Weights of a small image classifier.
Model: 5.32M parameters, activation swiglu, patch size [2, 2], width 320.
Training: 7400 steps, batches of 384, held-out accuracy 100%.
Data: trained on small charts drawn from random numbers, 101725 training examples.
Rows from block 3, named by matrix and row number. Rows with one number belong to one neuron. Each number is 200 + 30 x the weight over its row's rms, rounded and kept within 0 to 999. All counts start at 0. After the name is the row's rms in percent of the matrix's.
# gate: MLP gate (model.blocks.3.mlp.gate.weight, 640x320), inputs 184-229
# fc1: MLP up (model.blocks.3.mlp.fc1.weight, 640x320), inputs 184-229
# fc2: MLP down (model.blocks.3.mlp.fc2.weight, 320x640, transposed), outputs 184-229
gate.432,108,151,208,225,230,205,175,182,213,186,212,205,147,228,197,207,173,195,228,206,223,186,136,172,214,281,188,222,183,156,199,180,186,153,182,209,212,229,188,234,173,226,166,189,193,147,220
fc1.432,098,166,214,199,271,179,141,144,208,208,237,219,142,234,152,228,235,133,288,253,195,215,189,198,242,208,163,201,228,186,226,188,187,200,207,196,211,173,217,236,184,197,181,178,245,169,203
fc2.432,120,223,199,215,220,206,244,150,199,174,198,237,265,202,200,161,196,166,160,192,120,257,162,220,152,234,194,158,164,209,242,228,153,217,184,197,202,183,203,192,222,248,215,226,212,213,175
gate.433,085,182,189,205,283,276,221,186,173,199,205,142,239,202,220,193,172,214,174,186,170,188,186,238,189,208,238,165,237,173,182,282,211,216,194,196,218,246,194,175,217,209,150,206,171,230,197
fc1.433,085,211,186,207,191,205,188,181,143,182,163,185,185,164,198,140,182,174,219,170,189,199,147,213,217,200,208,230,221,177,215,177,196,237,192,165,210,206,227,203,239,195,135,208,192,189,240
fc2.433,090,200,244,216,148,151,144,221,204,211,178,203,171,205,202,168,240,177,205,175,171,152,175,194,223,220,222,228,229,158,224,172,160,159,205,242,228,207,153,243,231,180,210,219,202,227,207
gate.434,113,167,213,229,163,146,221,157,159,210,183,219,219,175,188,185,206,200,248,138,248,138,217,191,228,236,225,202,200,205,228,187,206,183,172,164,225,209,206,158,217,243,215,178,229,221,257
fc1.434,110,251,203,183,195,241,226,242,223,196,204,122,185,212,199,216,212,236,146,199,165,238,125,198,210,221,151,236,259,206,214,180,189,192,198,192,221,236,209,205,178,172,177,172,176,227,149
fc2.434,126,217,184,254,202,191,211,159,261,259,214,268,236,183,218,165,211,213,235,191,206,169,219,192,211,229,121,250,171,261,226,235,181,164,168,207,221,224,122,190,141,187,156,197,133,184,207
gate.435,105,216,267,208,192,166,165,248,170,190,260,176,193,179,146,215,235,190,184,229,166,143,147,189,249,200,180,162,204,135,184,164,160,202,221,212,162,209,171,215,207,141,184,209,218,234,217
fc1.435,118,227,255,289,180,206,192,259,150,215,205,195,174,196,210,196,226,185,167,234,202,155,171,201,257,227,181,189,200,138,160,190,206,231,184,250,275,209,209,195,182,181,176,244,184,203,215
fc2.435,119,227,217,186,270,229,254,208,185,197,203,184,172,225,158,218,165,167,172,240,221,205,242,206,211,241,216,216,154,247,211,211,188,200,190,220,231,191,200,200,212,179,237,242,195,165,188
gate.436,065,179,175,215,190,209,238,215,187,233,155,140,233,177,185,174,232,194,217,168,164,217,184,201,150,268,195,235,145,192,181,199,206,169,186,189,267,155,221,170,202,289,178,206,214,232,232
fc1.436,064,203,209,258,168,191,196,236,223,207,193,272,222,241,239,165,158,246,180,151,184,228,283,221,190,213,239,197,183,186,192,248,188,228,225,197,161,203,199,211,176,194,229,196,194,207,175
fc2.436,065,138,161,156,232,164,204,194,238,220,160,171,196,194,218,177,129,215,163,206,189,253,221,217,214,162,258,238,203,212,203,225,185,261,231,234,121,248,219,217,203,190,251,254,243,143,153
gate.437,104,278,145,203,191,197,212,219,201,172,247,150,207,212,204,178,158,182,220,200,157,233,168,154,159,127,196,207,232,205,168,204,237,122,181,212,181,217,203,248,257,230,259,165,206,236,172
fc1.437,100,185,220,245,208,176,158,171,187,210,228,198,191,161,223,244,176,190,244,147,159,252,204,185,176,206,184,229,179,186,213,208,219,147,165,205,175,194,225,224,221,228,275,146,202,167,182
fc2.437,109,175,233,191,243,226,242,212,168,167,185,207,188,177,155,179,184,169,195,217,223,233,201,192,165,253,203,231,219,179,164,195,137,197,208,193,225,244,180,148,205,200,211,214,183,188,222
gate.438,036,161,216,244,157,219,192,185,233,207,253,161,213,212,196,198,233,220,181,231,215,183,215,216,240,181,217,236,182,201,178,125,210,212,224,214,222,222,196,202,199,191,215,246,208,188,128
fc1.438,034,105,227,219,160,199,159,258,249,181,276,192,212,193,192,215,223,237,195,284,188,162,211,193,227,176,191,202,249,166,194,174,227,227,214,197,227,212,209,170,164,174,205,268,187,189,163
fc2.438,036,232,197,210,151,163,177,198,200,205,231,166,205,179,206,212,177,165,179,130,193,221,180,202,255,209,213,247,169,204,195,207,189,191,210,141,204,202,197,181,207,194,211,212,168,237,247
gate.439,041,210,221,214,189,223,149,175,184,171,172,143,194,153,198,201,221,194,225,235,177,190,217,154,169,288,224,223,211,213,191,233,250,202,169,166,229,164,159,194,187,214,179,195,219,156,248
fc1.439,040,222,153,173,196,226,182,230,188,189,224,211,178,204,143,161,194,241,152,201,191,259,148,142,192,163,233,231,220,202,242,198,197,144,202,215,201,201,183,147,130,215,158,181,182,143,212
fc2.439,045,194,204,216,171,229,216,193,180,273,207,178,192,164,153,202,194,175,198,185,227,206,168,214,181,234,123,155,246,229,170,221,195,164,216,181,236,188,121,174,160,220,212,211,209,189,233
gate.440,057,246,213,165,221,189,216,218,226,159,201,210,189,194,174,194,227,165,218,165,187,241,196,138,249,149,197,151,208,174,206,193,175,220,186,189,194,244,240,139,246,180,210,185,167,179,193
fc1.440,058,182,254,217,220,214,234,194,196,171,239,179,167,205,243,232,241,163,220,207,217,236,157,183,168,190,182,169,196,158,187,255,203,203,201,168,234,190,191,201,182,162,202,211,199,202,241
fc2.440,062,182,197,207,199,236,172,153,197,207,187,208,228,191,152,219,248,185,213,189,212,172,224,207,181,200,244,205,209,225,205,208,134,152,153,185,192,181,279,197,129,216,221,216,159,189,194
gate.441,112,163,176,145,164,185,200,205,198,212,201,187,211,211,224,216,234,187,219,197,202,204,230,214,222,168,206,147,186,145,160,214,233,146,211,171,120,264,155,164,263,242,205,203,199,210,118
fc1.441,119,190,156,188,200,201,208,215,124,224,230,246,197,201,172,199,212,205,167,212,201,226,166,259,131,206,189,194,192,181,219,215,155,249,185,154,247,190,170,242,198,126,191,213,198,213,222
fc2.441,102,168,243,209,192,165,174,189,225,164,215,224,217,194,180,216,221,225,158,216,218,228,182,191,194,184,232,165,161,228,195,195,203,230,191,250,189,227,197,251,224,164,237,227,160,203,220
gate.442,099,192,226,121,245,216,175,244,181,173,155,177,209,231,209,181,182,237,169,170,230,180,213,159,161,196,176,200,221,192,174,229,228,173,189,247,208,171,224,168,178,199,240,229,161,201,170
fc1.442,106,197,214,202,230,191,199,218,197,209,192,155,209,189,253,207,212,158,170,191,162,221,191,180,177,117,146,134,215,191,173,238,161,209,214,179,230,182,205,202,182,243,195,220,174,124,196
fc2.442,097,162,213,199,181,170,212,230,182,228,177,172,161,226,183,235,227,180,226,156,177,236,215,155,244,147,165,205,165,238,176,219,219,177,222,196,218,224,187,203,154,241,168,173,213,215,199
gate.443,118,182,122,201,214,208,222,196,193,166,219,199,146,216,177,195,189,229,202,227,174,257,196,196,223,181,192,224,185,222,171,199,183,197,140,216,185,181,186,179,192,180,216,151,188,189,192
fc1.443,116,210,148,194,200,224,174,177,173,222,278,203,250,228,195,203,238,213,236,234,171,212,236,248,192,146,166,170,199,202,192,222,182,221,153,215,176,201,230,222,181,224,166,196,234,175,215
fc2.443,112,206,177,178,218,217,207,148,231,206,210,252,171,185,174,217,206,219,191,178,148,214,166,184,203,162,176,164,223,161,155,217,159,154,192,171,181,177,148,199,135,249,164,191,203,202,216
gate.444,109,209,204,174,229,226,185,149,204,209,198,161,192,230,184,216,189,172,224,192,164,174,243,142,241,216,198,253,232,257,173,190,179,240,205,148,249,150,211,141,259,204,198,230,252,250,216
fc1.444,102,179,206,254,137,223,183,237,206,186,207,235,210,160,195,190,178,222,225,246,175,223,175,200,255,170,225,205,180,249,276,204,203,164,149,217,175,227,203,190,159,244,247,203,189,276,223
fc2.444,109,150,180,191,204,160,189,212,180,167,202,172,214,268,155,185,213,188,180,177,188,171,155,201,136,173,179,201,209,189,179,205,170,179,290,211,241,123,233,229,242,186,173,225,210,193,214
gate.445,067,222,197,167,225,178,219,206,173,247,199,182,216,218,188,197,207,199,185,232,254,183,223,239,186,244,193,215,182,169,189,215,187,203,170,261,215,177,187,135,186,189,229,261,133,191,224
fc1.445,071,197,181,172,164,191,149,147,198,165,199,173,221,155,162,199,233,181,267,181,216,200,217,154,229,222,179,189,142,183,207,171,231,189,161,204,153,210,170,231,172,199,206,200,206,246,185
fc2.445,071,200,216,276,193,224,203,221,218,191,181,207,240,155,215,189,156,203,225,250,200,175,144,232,137,217,177,185,231,225,149,177,217,221,203,197,229,200,196,231,168,185,172,223,139,250,230
gate.446,081,213,198,180,160,186,183,230,175,233,240,182,185,177,207,189,156,218,138,229,176,210,250,261,201,214,222,160,183,183,195,245,184,216,224,205,173,152,193,164,206,164,191,195,222,199,191
fc1.446,077,200,203,190,204,221,217,198,240,168,185,213,179,182,162,230,192,186,208,208,151,229,156,243,169,187,186,234,212,247,209,205,155,219,192,212,213,174,190,171,218,182,168,212,153,218,241
fc2.446,084,227,224,221,220,210,204,213,191,204,210,203,251,135,227,209,171,198,166,232,212,235,222,216,224,193,226,258,192,263,190,175,271,202,220,206,235,205,190,252,198,202,176,172,214,187,185
gate.447,054,169,213,237,181,204,224,194,166,234,175,169,202,229,213,189,238,243,171,242,287,223,166,183,207,161,209,186,160,202,218,206,223,183,213,189,235,245,162,136,203,230,167,217,165,164,246
fc1.447,071,181,184,172,257,254,220,212,177,192,193,190,195,211,183,182,204,217,140,177,188,202,178,238,211,194,195,174,206,225,221,222,204,222,184,161,212,158,191,236,174,204,219,195,231,209,219
fc2.447,067,202,209,214,218,277,219,198,210,240,262,199,233,225,239,185,169,181,208,192,180,195,188,255,204,196,211,148,174,212,163,238,190,176,145,190,173,193,181,153,218,215,166,250,202,212,192
gate.448,086,198,186,208,228,166,154,166,202,204,213,227,165,196,197,219,201,148,272,188,210,211,231,195,208,189,223,187,177,216,198,179,218,182,204,209,225,204,196,199,220,170,263,164,141,174,230
fc1.448,097,168,174,239,214,185,221,205,171,191,180,218,205,205,200,159,159,200,179,177,202,203,154,198,245,209,168,174,212,198,218,193,195,213,148,213,199,180,195,204,213,172,214,186,214,196,184
fc2.448,099,178,176,234,174,171,212,203,182,242,193,184,213,216,220,232,201,214,203,206,209,257,184,175,204,190,182,132,196,204,242,195,197,179,186,146,164,183,204,193,179,193,240,195,154,178,222
gate.449,119,217,207,214,193,177,202,269,215,214,189,182,137,228,166,171,172,198,234,187,240,176,159,143,220,207,211,187,197,191,206,169,194,198,236,196,244,197,212,165,189,231,197,210,192,235,221
fc1.449,114,184,176,194,159,224,194,178,213,259,206,149,229,245,186,145,246,218,220,146,183,208,230,164,238,195,152,225,265,179,208,227,245,161,145,148,259,163,188,164,192,179,150,187,221,223,165
fc2.449,117,200,196,172,218,222,169,201,238,213,139,192,202,189,176,257,259,213,187,224,229,213,155,256,229,191,209,194,198,208,242,146,216,259,250,169,159,235,194,213,196,210,189,168,210,214,253
gate.450,121,232,224,195,221,262,168,199,251,183,190,162,162,194,190,155,235,224,164,284,218,195,183,129,166,177,210,197,235,180,226,223,203,200,162,211,220,219,157,181,220,226,172,202,226,175,210
fc1.450,116,195,221,180,182,178,238,246,209,190,229,245,176,182,204,207,155,177,219,169,178,195,188,192,189,172,221,192,164,249,206,193,201,248,232,207,180,147,213,190,183,206,215,200,121,197,221
fc2.450,117,215,275,161,241,223,178,156,233,156,200,166,212,179,153,175,195,178,219,158,242,227,205,203,255,188,203,263,194,193,191,202,196,170,132,203,160,245,195,229,184,164,200,161,195,210,187
gate.451,121,205,213,225,216,120,172,207,161,240,231,223,215,203,185,227,229,206,241,183,203,159,184,163,180,182,220,221,236,156,168,151,235,213,142,246,179,183,178,224,247,216,179,217,233,275,140
fc1.451,127,197,196,231,219,148,192,216,167,239,254,225,177,200,190,225,174,195,270,175,196,164,127,202,221,201,162,227,200,166,155,169,192,267,111,223,206,196,220,197,246,237,175,225,261,238,203
fc2.451,125,191,130,218,235,196,218,166,205,175,221,168,217,230,227,219,220,199,188,217,179,249,199,120,179,220,196,181,224,190,287,180,239,199,199,262,203,198,238,214,143,222,176,210,165,241,210
gate.452,054,204,136,249,216,190,180,196,242,229,215,239,152,153,198,172,157,212,197,196,184,241,210,191,176,217,270,213,229,203,192,198,207,198,273,191,181,217,216,227,167,196,164,153,248,236,203
fc1.452,055,229,190,203,199,198,235,194,191,217,207,132,215,273,237,199,222,234,133,151,183,160,237,176,255,196,173,182,245,210,191,200,168,221,180,222,240,173,179,190,185,236,214,218,198,183,189
fc2.452,063,164,212,216,172,244,211,131,206,190,230,194,168,212,199,193,189,255,180,190,206,222,197,192,221,176,181,256,251,161,173,219,164,191,209,218,151,228,241,251,213,195,166,196,214,194,157
gate.453,101,219,190,178,222,218,192,134,196,242,271,220,154,211,189,175,241,216,230,220,174,204,187,206,229,203,194,217,195,239,226,243,175,193,233,198,129,164,185,148,206,236,133,183,221,216,260
fc1.453,097,231,229,200,253,241,161,269,164,219,165,185,202,223,248,220,184,212,179,208,246,177,195,178,205,212,199,177,174,190,217,163,250,209,104,151,195,218,172,256,184,198,174,200,223,210,242
fc2.453,101,184,217,207,181,186,262,177,226,220,256,236,254,170,227,220,189,222,185,184,189,165,175,199,209,164,211,153,256,202,173,216,180,248,190,212,210,193,173,196,227,199,183,148,189,258,184